{"dataset": "single English nouns, adjectives and verbs, spoken by a formant synthesiser in many voices", "train_examples": 78125, "norm": "groupnorm", "stem": "single", "init": "torch_default", "residual_init": "zero_last", "optimizer": "adamw", "beta1": 0.9, "eps": 1e-08, "grad_clip": 0.5, "batch_size": 128, "warmup_steps": 200}
Rows from block 4, named by matrix and row number. Rows with one number belong to one channel. Each number is 200 + 40 x the weight over the matrix's rms, rounded and kept within 0 to 999. All counts start at 0.
# filt: filter width-3 conv, dilation 16 (model.blocks.4.filt.weight, 384x384x3), inputs 156-181, a 3 kernel for each
# gate: gate width-3 conv, dilation 16 (model.blocks.4.gate.weight, 384x384x3), inputs 156-181, a 3 kernel for each
filt.258,245,193,207,282,260,201,237,171,193,312,172,223,221,186,198,204,243,185,265,232,207,208,234,224,238,189,173,264,182,165,314,195,189,261,237,191,273,159,182,225,193,168,228,210,173,219,200,168,173,239,200,255,178,168,207,248,191,256,219,187,225,246,170,272,174,160,222,219,182,293,188,244,226,222,216,255,194,219
gate.258,200,224,215,166,194,147,235,179,194,197,159,172,240,157,187,223,143,146,200,223,182,162,244,197,246,152,175,249,142,192,190,160,166,171,210,243,270,140,184,183,156,232,161,103,218,247,156,175,203,206,163,220,105,153,186,179,222,168,157,155,163,158,144,232,167,174,209,122,127,199,191,185,206,155,191,212,121,247
filt.259,260,141,201,131,222,149,140,145,130,226,169,124,189,189,210,176,205,219,201,191,197,143,198,201,202,203,183,148,145,133,203,159,157,303,182,192,179,142,133,215,177,217,232,162,178,138,153,185,166,211,218,193,158,169,183,179,229,196,172,189,189,214,167,157,128,125,201,203,192,255,194,162,220,184,233,243,190,186
gate.259,101,102,232,201,223,223,199,192,255,168,175,137,81,157,206,219,232,152,199,172,311,146,131,271,126,176,152,174,184,188,166,105,167,167,61,185,191,204,198,205,136,238,172,87,164,223,201,230,215,209,257,185,194,200,235,139,250,190,196,215,181,177,276,210,188,228,209,211,178,195,124,163,158,112,142,224,118,173
filt.260,218,185,164,257,268,172,248,203,143,208,231,192,219,190,177,264,192,183,268,222,145,265,197,178,241,231,165,240,202,153,225,220,157,219,253,180,259,188,93,187,249,155,196,280,186,300,182,149,269,206,181,203,220,160,223,233,174,229,264,154,240,233,202,282,217,125,210,222,167,221,198,167,283,210,185,178,200,171
gate.260,235,242,162,265,203,130,218,231,125,245,194,181,184,211,216,199,217,148,260,227,136,216,206,117,210,218,180,175,237,123,220,191,154,262,225,180,224,239,134,232,230,184,241,152,183,216,224,127,242,223,132,213,211,180,232,234,149,241,191,164,260,220,143,246,223,97,208,182,160,270,216,177,198,173,214,213,194,208
filt.261,186,213,222,136,202,187,158,210,262,219,235,204,190,165,259,164,195,221,190,213,216,200,197,202,216,122,245,172,206,273,170,190,256,208,161,189,174,190,282,121,153,227,136,123,222,161,192,258,146,202,216,151,191,236,149,159,217,109,192,215,139,180,203,148,190,272,145,222,214,239,203,213,198,123,264,183,222,269
gate.261,209,241,134,214,197,183,201,220,230,190,183,166,208,233,190,182,216,211,295,244,212,243,226,192,199,219,227,157,216,240,221,199,156,269,227,210,166,207,250,229,249,272,243,214,264,203,225,238,218,233,195,191,223,203,239,252,231,200,224,206,252,250,173,192,210,214,208,221,215,237,191,176,253,202,212,238,209,272
filt.262,176,146,177,242,196,206,230,158,167,173,232,182,224,188,230,272,182,225,241,191,192,216,157,168,196,191,228,232,157,209,229,186,179,140,208,185,242,185,199,231,152,202,232,169,193,288,181,211,260,140,194,227,183,215,242,141,172,260,148,199,226,164,201,226,160,174,249,189,237,173,282,191,265,201,217,175,205,190
gate.262,228,164,150,241,193,178,226,91,194,215,186,118,184,169,205,221,196,249,228,106,229,239,150,185,208,157,222,230,152,172,192,148,81,228,112,122,242,180,167,203,144,210,181,126,137,249,160,221,232,177,217,199,173,191,211,109,236,227,198,145,228,142,218,239,97,164,208,159,219,245,160,98,183,115,145,211,166,161
filt.263,188,231,193,169,156,209,149,259,203,236,222,204,190,208,229,169,167,179,189,170,256,154,199,237,171,218,182,152,216,175,191,261,203,216,207,220,179,207,204,185,184,203,219,178,206,178,196,221,166,156,211,170,224,196,191,185,212,214,180,226,165,244,213,157,242,200,163,210,173,260,218,228,221,160,234,227,187,215
gate.263,175,128,194,179,205,180,191,232,199,158,110,141,190,176,147,166,174,172,177,196,243,157,197,237,188,234,134,178,207,141,151,177,116,203,222,204,168,195,145,186,275,201,158,265,164,168,226,204,179,193,236,210,206,137,205,290,237,162,165,168,221,216,167,178,215,155,174,202,167,176,230,193,186,248,183,187,254,241
filt.264,132,218,206,144,176,241,152,226,230,166,144,167,135,201,181,109,198,205,197,191,265,193,188,253,188,195,117,122,202,203,190,236,188,264,226,172,121,184,227,241,220,220,269,213,185,124,201,233,127,185,242,132,220,139,225,222,221,144,182,246,165,278,224,148,230,225,140,208,199,234,191,183,226,201,164,230,218,219
gate.264,177,230,199,255,173,147,189,240,168,169,121,198,218,200,178,250,213,156,236,197,185,233,275,167,217,214,183,194,233,183,175,228,138,152,291,163,206,211,168,203,311,195,196,288,153,227,240,151,260,261,180,188,181,139,209,349,161,244,196,153,206,199,97,193,228,129,232,215,166,146,210,183,202,267,183,140,277,218
filt.265,178,254,210,223,234,214,105,270,208,233,204,239,166,236,269,172,241,226,172,261,211,215,234,183,154,207,259,102,261,224,223,216,241,211,154,209,138,261,246,180,213,190,214,205,204,136,260,223,174,257,193,128,264,259,148,227,195,231,260,219,140,261,248,96,268,215,170,246,246,236,193,252,183,226,250,201,271,243
gate.265,172,196,188,220,85,249,202,158,202,191,95,154,198,228,190,197,166,215,169,165,241,178,142,241,212,249,175,214,216,171,194,112,157,224,231,144,211,171,189,208,248,205,197,186,175,194,161,212,184,113,247,186,186,208,190,212,208,170,86,251,180,117,245,203,151,209,164,137,183,208,140,154,162,194,161,184,194,159
filt.266,194,218,162,182,132,140,225,184,270,96,199,158,211,261,187,176,174,182,269,165,236,203,143,188,189,233,180,225,207,191,119,210,195,160,182,183,193,261,195,229,174,202,169,195,162,187,178,231,210,140,200,188,227,216,243,190,254,173,178,146,166,175,264,165,183,257,165,161,252,109,188,191,180,218,178,248,258,206
gate.266,126,185,197,211,216,218,176,169,210,197,252,152,186,158,156,212,156,178,161,149,231,179,173,268,228,175,162,193,192,144,208,221,199,239,208,237,199,207,136,233,184,195,278,207,217,207,145,195,204,145,259,197,198,155,226,142,243,194,228,229,208,178,233,212,184,201,199,174,197,218,229,173,273,157,220,214,233,190
filt.267,163,220,170,268,230,126,210,243,119,175,212,218,216,168,225,223,200,204,252,249,126,280,254,127,240,193,214,179,180,171,214,211,207,215,237,234,203,208,160,257,209,132,290,223,171,239,211,168,256,255,130,191,173,193,276,257,156,236,257,132,248,209,131,229,243,127,223,188,175,224,203,213,282,212,218,177,166,165
gate.267,201,160,191,204,210,216,205,99,192,175,178,160,192,107,151,209,153,190,200,197,216,214,225,236,200,174,145,202,84,150,183,150,201,198,244,179,204,121,148,179,185,213,183,214,182,205,138,187,218,198,254,207,82,142,216,151,205,187,196,243,217,143,207,201,116,173,166,133,215,193,221,176,205,224,168,181,140,211
filt.268,230,80,268,219,145,189,231,181,300,227,188,186,157,204,243,195,227,223,167,124,256,198,131,243,188,196,250,211,208,286,267,177,209,243,114,238,210,187,253,209,175,276,224,210,215,204,192,237,217,172,220,191,206,281,184,158,259,235,170,183,240,149,298,252,191,292,205,218,261,214,127,215,188,197,197,157,167,244
gate.268,223,126,192,148,192,227,209,175,191,204,242,214,200,172,171,161,227,192,202,77,213,151,62,207,190,238,220,215,239,158,184,209,197,236,186,196,217,235,197,217,178,201,213,212,197,184,201,194,109,128,198,214,238,194,214,141,206,128,182,195,163,178,230,204,197,195,134,201,164,223,207,221,199,174,203,246,194,159
filt.269,173,218,185,212,160,145,231,140,144,222,163,222,237,239,229,232,236,171,215,183,151,187,200,153,235,202,188,236,213,154,202,177,164,180,174,163,272,209,175,227,197,156,244,195,175,262,209,151,220,214,140,267,190,187,238,174,138,246,221,180,252,125,169,281,148,130,224,194,178,200,139,191,238,251,197,204,193,187
gate.269,264,168,178,192,207,151,217,183,213,172,141,191,191,174,129,174,207,126,222,218,162,240,201,181,159,151,97,171,170,158,201,117,260,192,64,180,151,173,168,179,153,178,151,120,178,182,201,166,216,218,194,168,151,135,190,183,168,212,176,190,203,165,148,185,153,198,169,170,192,177,154,215,176,179,173,173,175,209
filt.270,258,247,206,225,144,206,191,194,192,213,151,161,178,218,200,137,216,192,272,163,257,291,217,223,182,222,158,142,231,147,225,175,158,280,186,134,171,205,138,261,208,218,285,179,201,159,199,217,204,182,247,145,210,158,231,199,202,232,178,276,233,189,213,190,164,176,179,176,233,271,176,152,240,193,219,264,209,141
gate.270,202,208,260,209,219,172,173,262,227,216,170,206,200,237,201,228,247,172,130,252,192,174,261,195,198,210,196,205,251,207,161,256,200,122,179,207,190,227,186,172,173,175,159,161,189,191,262,172,209,248,181,188,220,202,143,237,190,242,172,173,149,186,206,175,246,194,223,235,199,159,201,204,166,240,187,161,226,213
filt.271,255,251,220,219,232,239,231,189,176,282,284,246,164,179,271,171,160,255,258,246,218,209,199,178,136,160,272,185,191,225,283,240,223,226,273,209,199,208,241,107,182,214,121,226,230,191,194,229,187,188,189,204,219,251,168,192,201,207,236,236,223,214,235,248,216,214,193,203,249,285,290,230,130,177,210,192,243,232
gate.271,257,159,179,237,161,227,247,193,224,188,144,195,185,197,258,169,192,240,217,132,229,221,127,206,185,180,259,209,219,253,240,131,268,192,146,225,201,206,237,209,240,243,141,185,221,192,172,241,227,164,218,175,204,277,193,180,229,221,169,234,244,145,243,214,167,246,191,193,231,219,146,202,134,165,221,228,288,202
filt.272,208,206,216,215,258,155,216,158,243,173,173,179,164,227,215,182,280,182,202,183,228,201,214,186,156,239,218,189,185,227,163,211,165,204,185,215,170,204,241,158,231,246,169,248,209,177,245,197,199,250,169,171,226,249,196,234,233,203,271,158,208,262,230,193,186,224,167,225,214,176,151,211,139,229,198,191,150,258
gate.272,189,236,207,262,224,128,150,177,213,161,166,159,181,158,243,194,157,205,237,253,187,257,228,166,176,122,269,118,135,230,157,173,204,180,268,237,148,174,196,205,235,259,187,243,213,181,177,213,244,216,200,131,145,200,195,232,245,252,238,163,222,196,185,148,155,201,200,135,197,168,202,166,200,222,250,162,226,224
filt.273,193,196,152,244,228,256,230,218,214,225,235,219,198,203,222,211,180,256,199,223,237,180,242,222,232,192,196,228,195,196,207,216,199,174,209,141,224,212,255,215,214,190,241,211,199,209,211,274,197,216,238,224,179,205,189,206,198,227,212,230,254,186,244,254,237,251,197,173,256,225,253,201,222,199,213,207,187,162
gate.273,136,136,218,253,209,177,176,171,215,222,192,172,173,175,140,213,223,155,192,99,240,181,137,266,172,192,145,177,200,136,162,120,192,172,121,203,204,204,158,184,191,207,206,191,169,221,192,188,197,176,206,197,188,104,215,157,217,253,203,181,236,164,199,207,183,188,186,191,160,213,160,187,178,139,189,138,156,137
filt.274,190,204,148,170,162,166,184,204,237,111,177,131,198,224,214,205,160,234,211,202,218,179,200,201,199,184,212,196,210,194,147,156,156,183,155,129,171,164,177,208,208,227,185,144,173,188,148,223,204,181,237,198,202,236,222,200,267,151,142,170,173,187,274,171,166,213,204,198,251,116,180,134,216,165,203,164,215,164
gate.274,203,145,169,214,183,159,230,119,183,202,192,105,187,143,144,202,185,165,223,180,221,239,132,202,193,157,195,203,140,106,187,185,108,204,169,177,229,166,118,191,147,238,205,137,162,233,185,159,203,158,215,195,172,116,187,158,233,226,192,190,209,164,224,229,128,133,176,177,181,239,218,144,214,164,181,205,224,219
filt.275,213,179,200,143,209,115,187,164,173,219,257,174,273,201,252,219,206,217,190,156,140,164,185,124,284,218,264,248,209,244,179,230,185,214,215,172,254,205,212,217,176,214,266,210,197,244,194,195,177,185,123,246,203,223,189,162,187,179,217,151,180,153,110,225,186,167,220,215,203,212,219,160,276,225,224,251,186,248
gate.275,148,185,137,161,170,217,151,199,260,200,168,151,192,182,226,166,186,270,165,192,227,154,209,207,219,160,265,192,191,284,140,205,211,238,147,143,205,196,270,227,169,287,220,147,243,187,204,293,147,217,233,174,175,275,208,211,263,159,200,229,139,209,244,158,169,255,185,207,267,240,194,175,234,182,242,256,234,208
filt.276,201,112,152,226,212,201,212,150,237,199,192,169,215,207,238,253,241,210,199,114,207,179,110,162,209,220,244,210,193,241,180,187,187,168,114,165,249,198,253,219,171,232,224,148,216,246,187,236,230,143,177,233,196,280,217,115,238,230,177,170,195,179,244,222,143,222,245,205,197,191,169,180,212,199,207,216,178,255
gate.276,173,214,195,171,220,321,190,227,250,100,167,202,246,198,140,249,214,220,220,201,281,199,224,281,220,206,140,166,203,195,152,222,255,154,235,221,145,183,232,181,220,204,150,201,211,216,192,243,234,218,275,218,210,185,237,222,231,174,214,269,237,240,278,151,205,253,251,194,211,110,185,220,200,190,194,146,196,188
filt.277,174,141,183,148,134,146,246,114,189,226,216,203,158,208,80,170,195,143,219,125,182,152,97,163,127,258,92,212,167,143,216,203,185,162,199,184,227,181,114,130,194,145,138,259,129,216,176,132,164,124,179,184,196,122,169,134,165,141,166,159,185,161,192,249,158,171,172,208,147,236,203,195,152,245,113,200,178,158
gate.277,251,213,233,173,176,223,242,183,218,182,240,202,215,222,144,169,171,172,230,212,245,255,214,246,212,213,89,193,180,181,219,245,261,237,282,213,194,182,219,248,219,191,233,247,220,198,193,248,219,182,247,164,177,154,237,220,192,193,185,263,212,216,189,221,199,246,205,163,196,206,263,210,245,261,227,231,203,205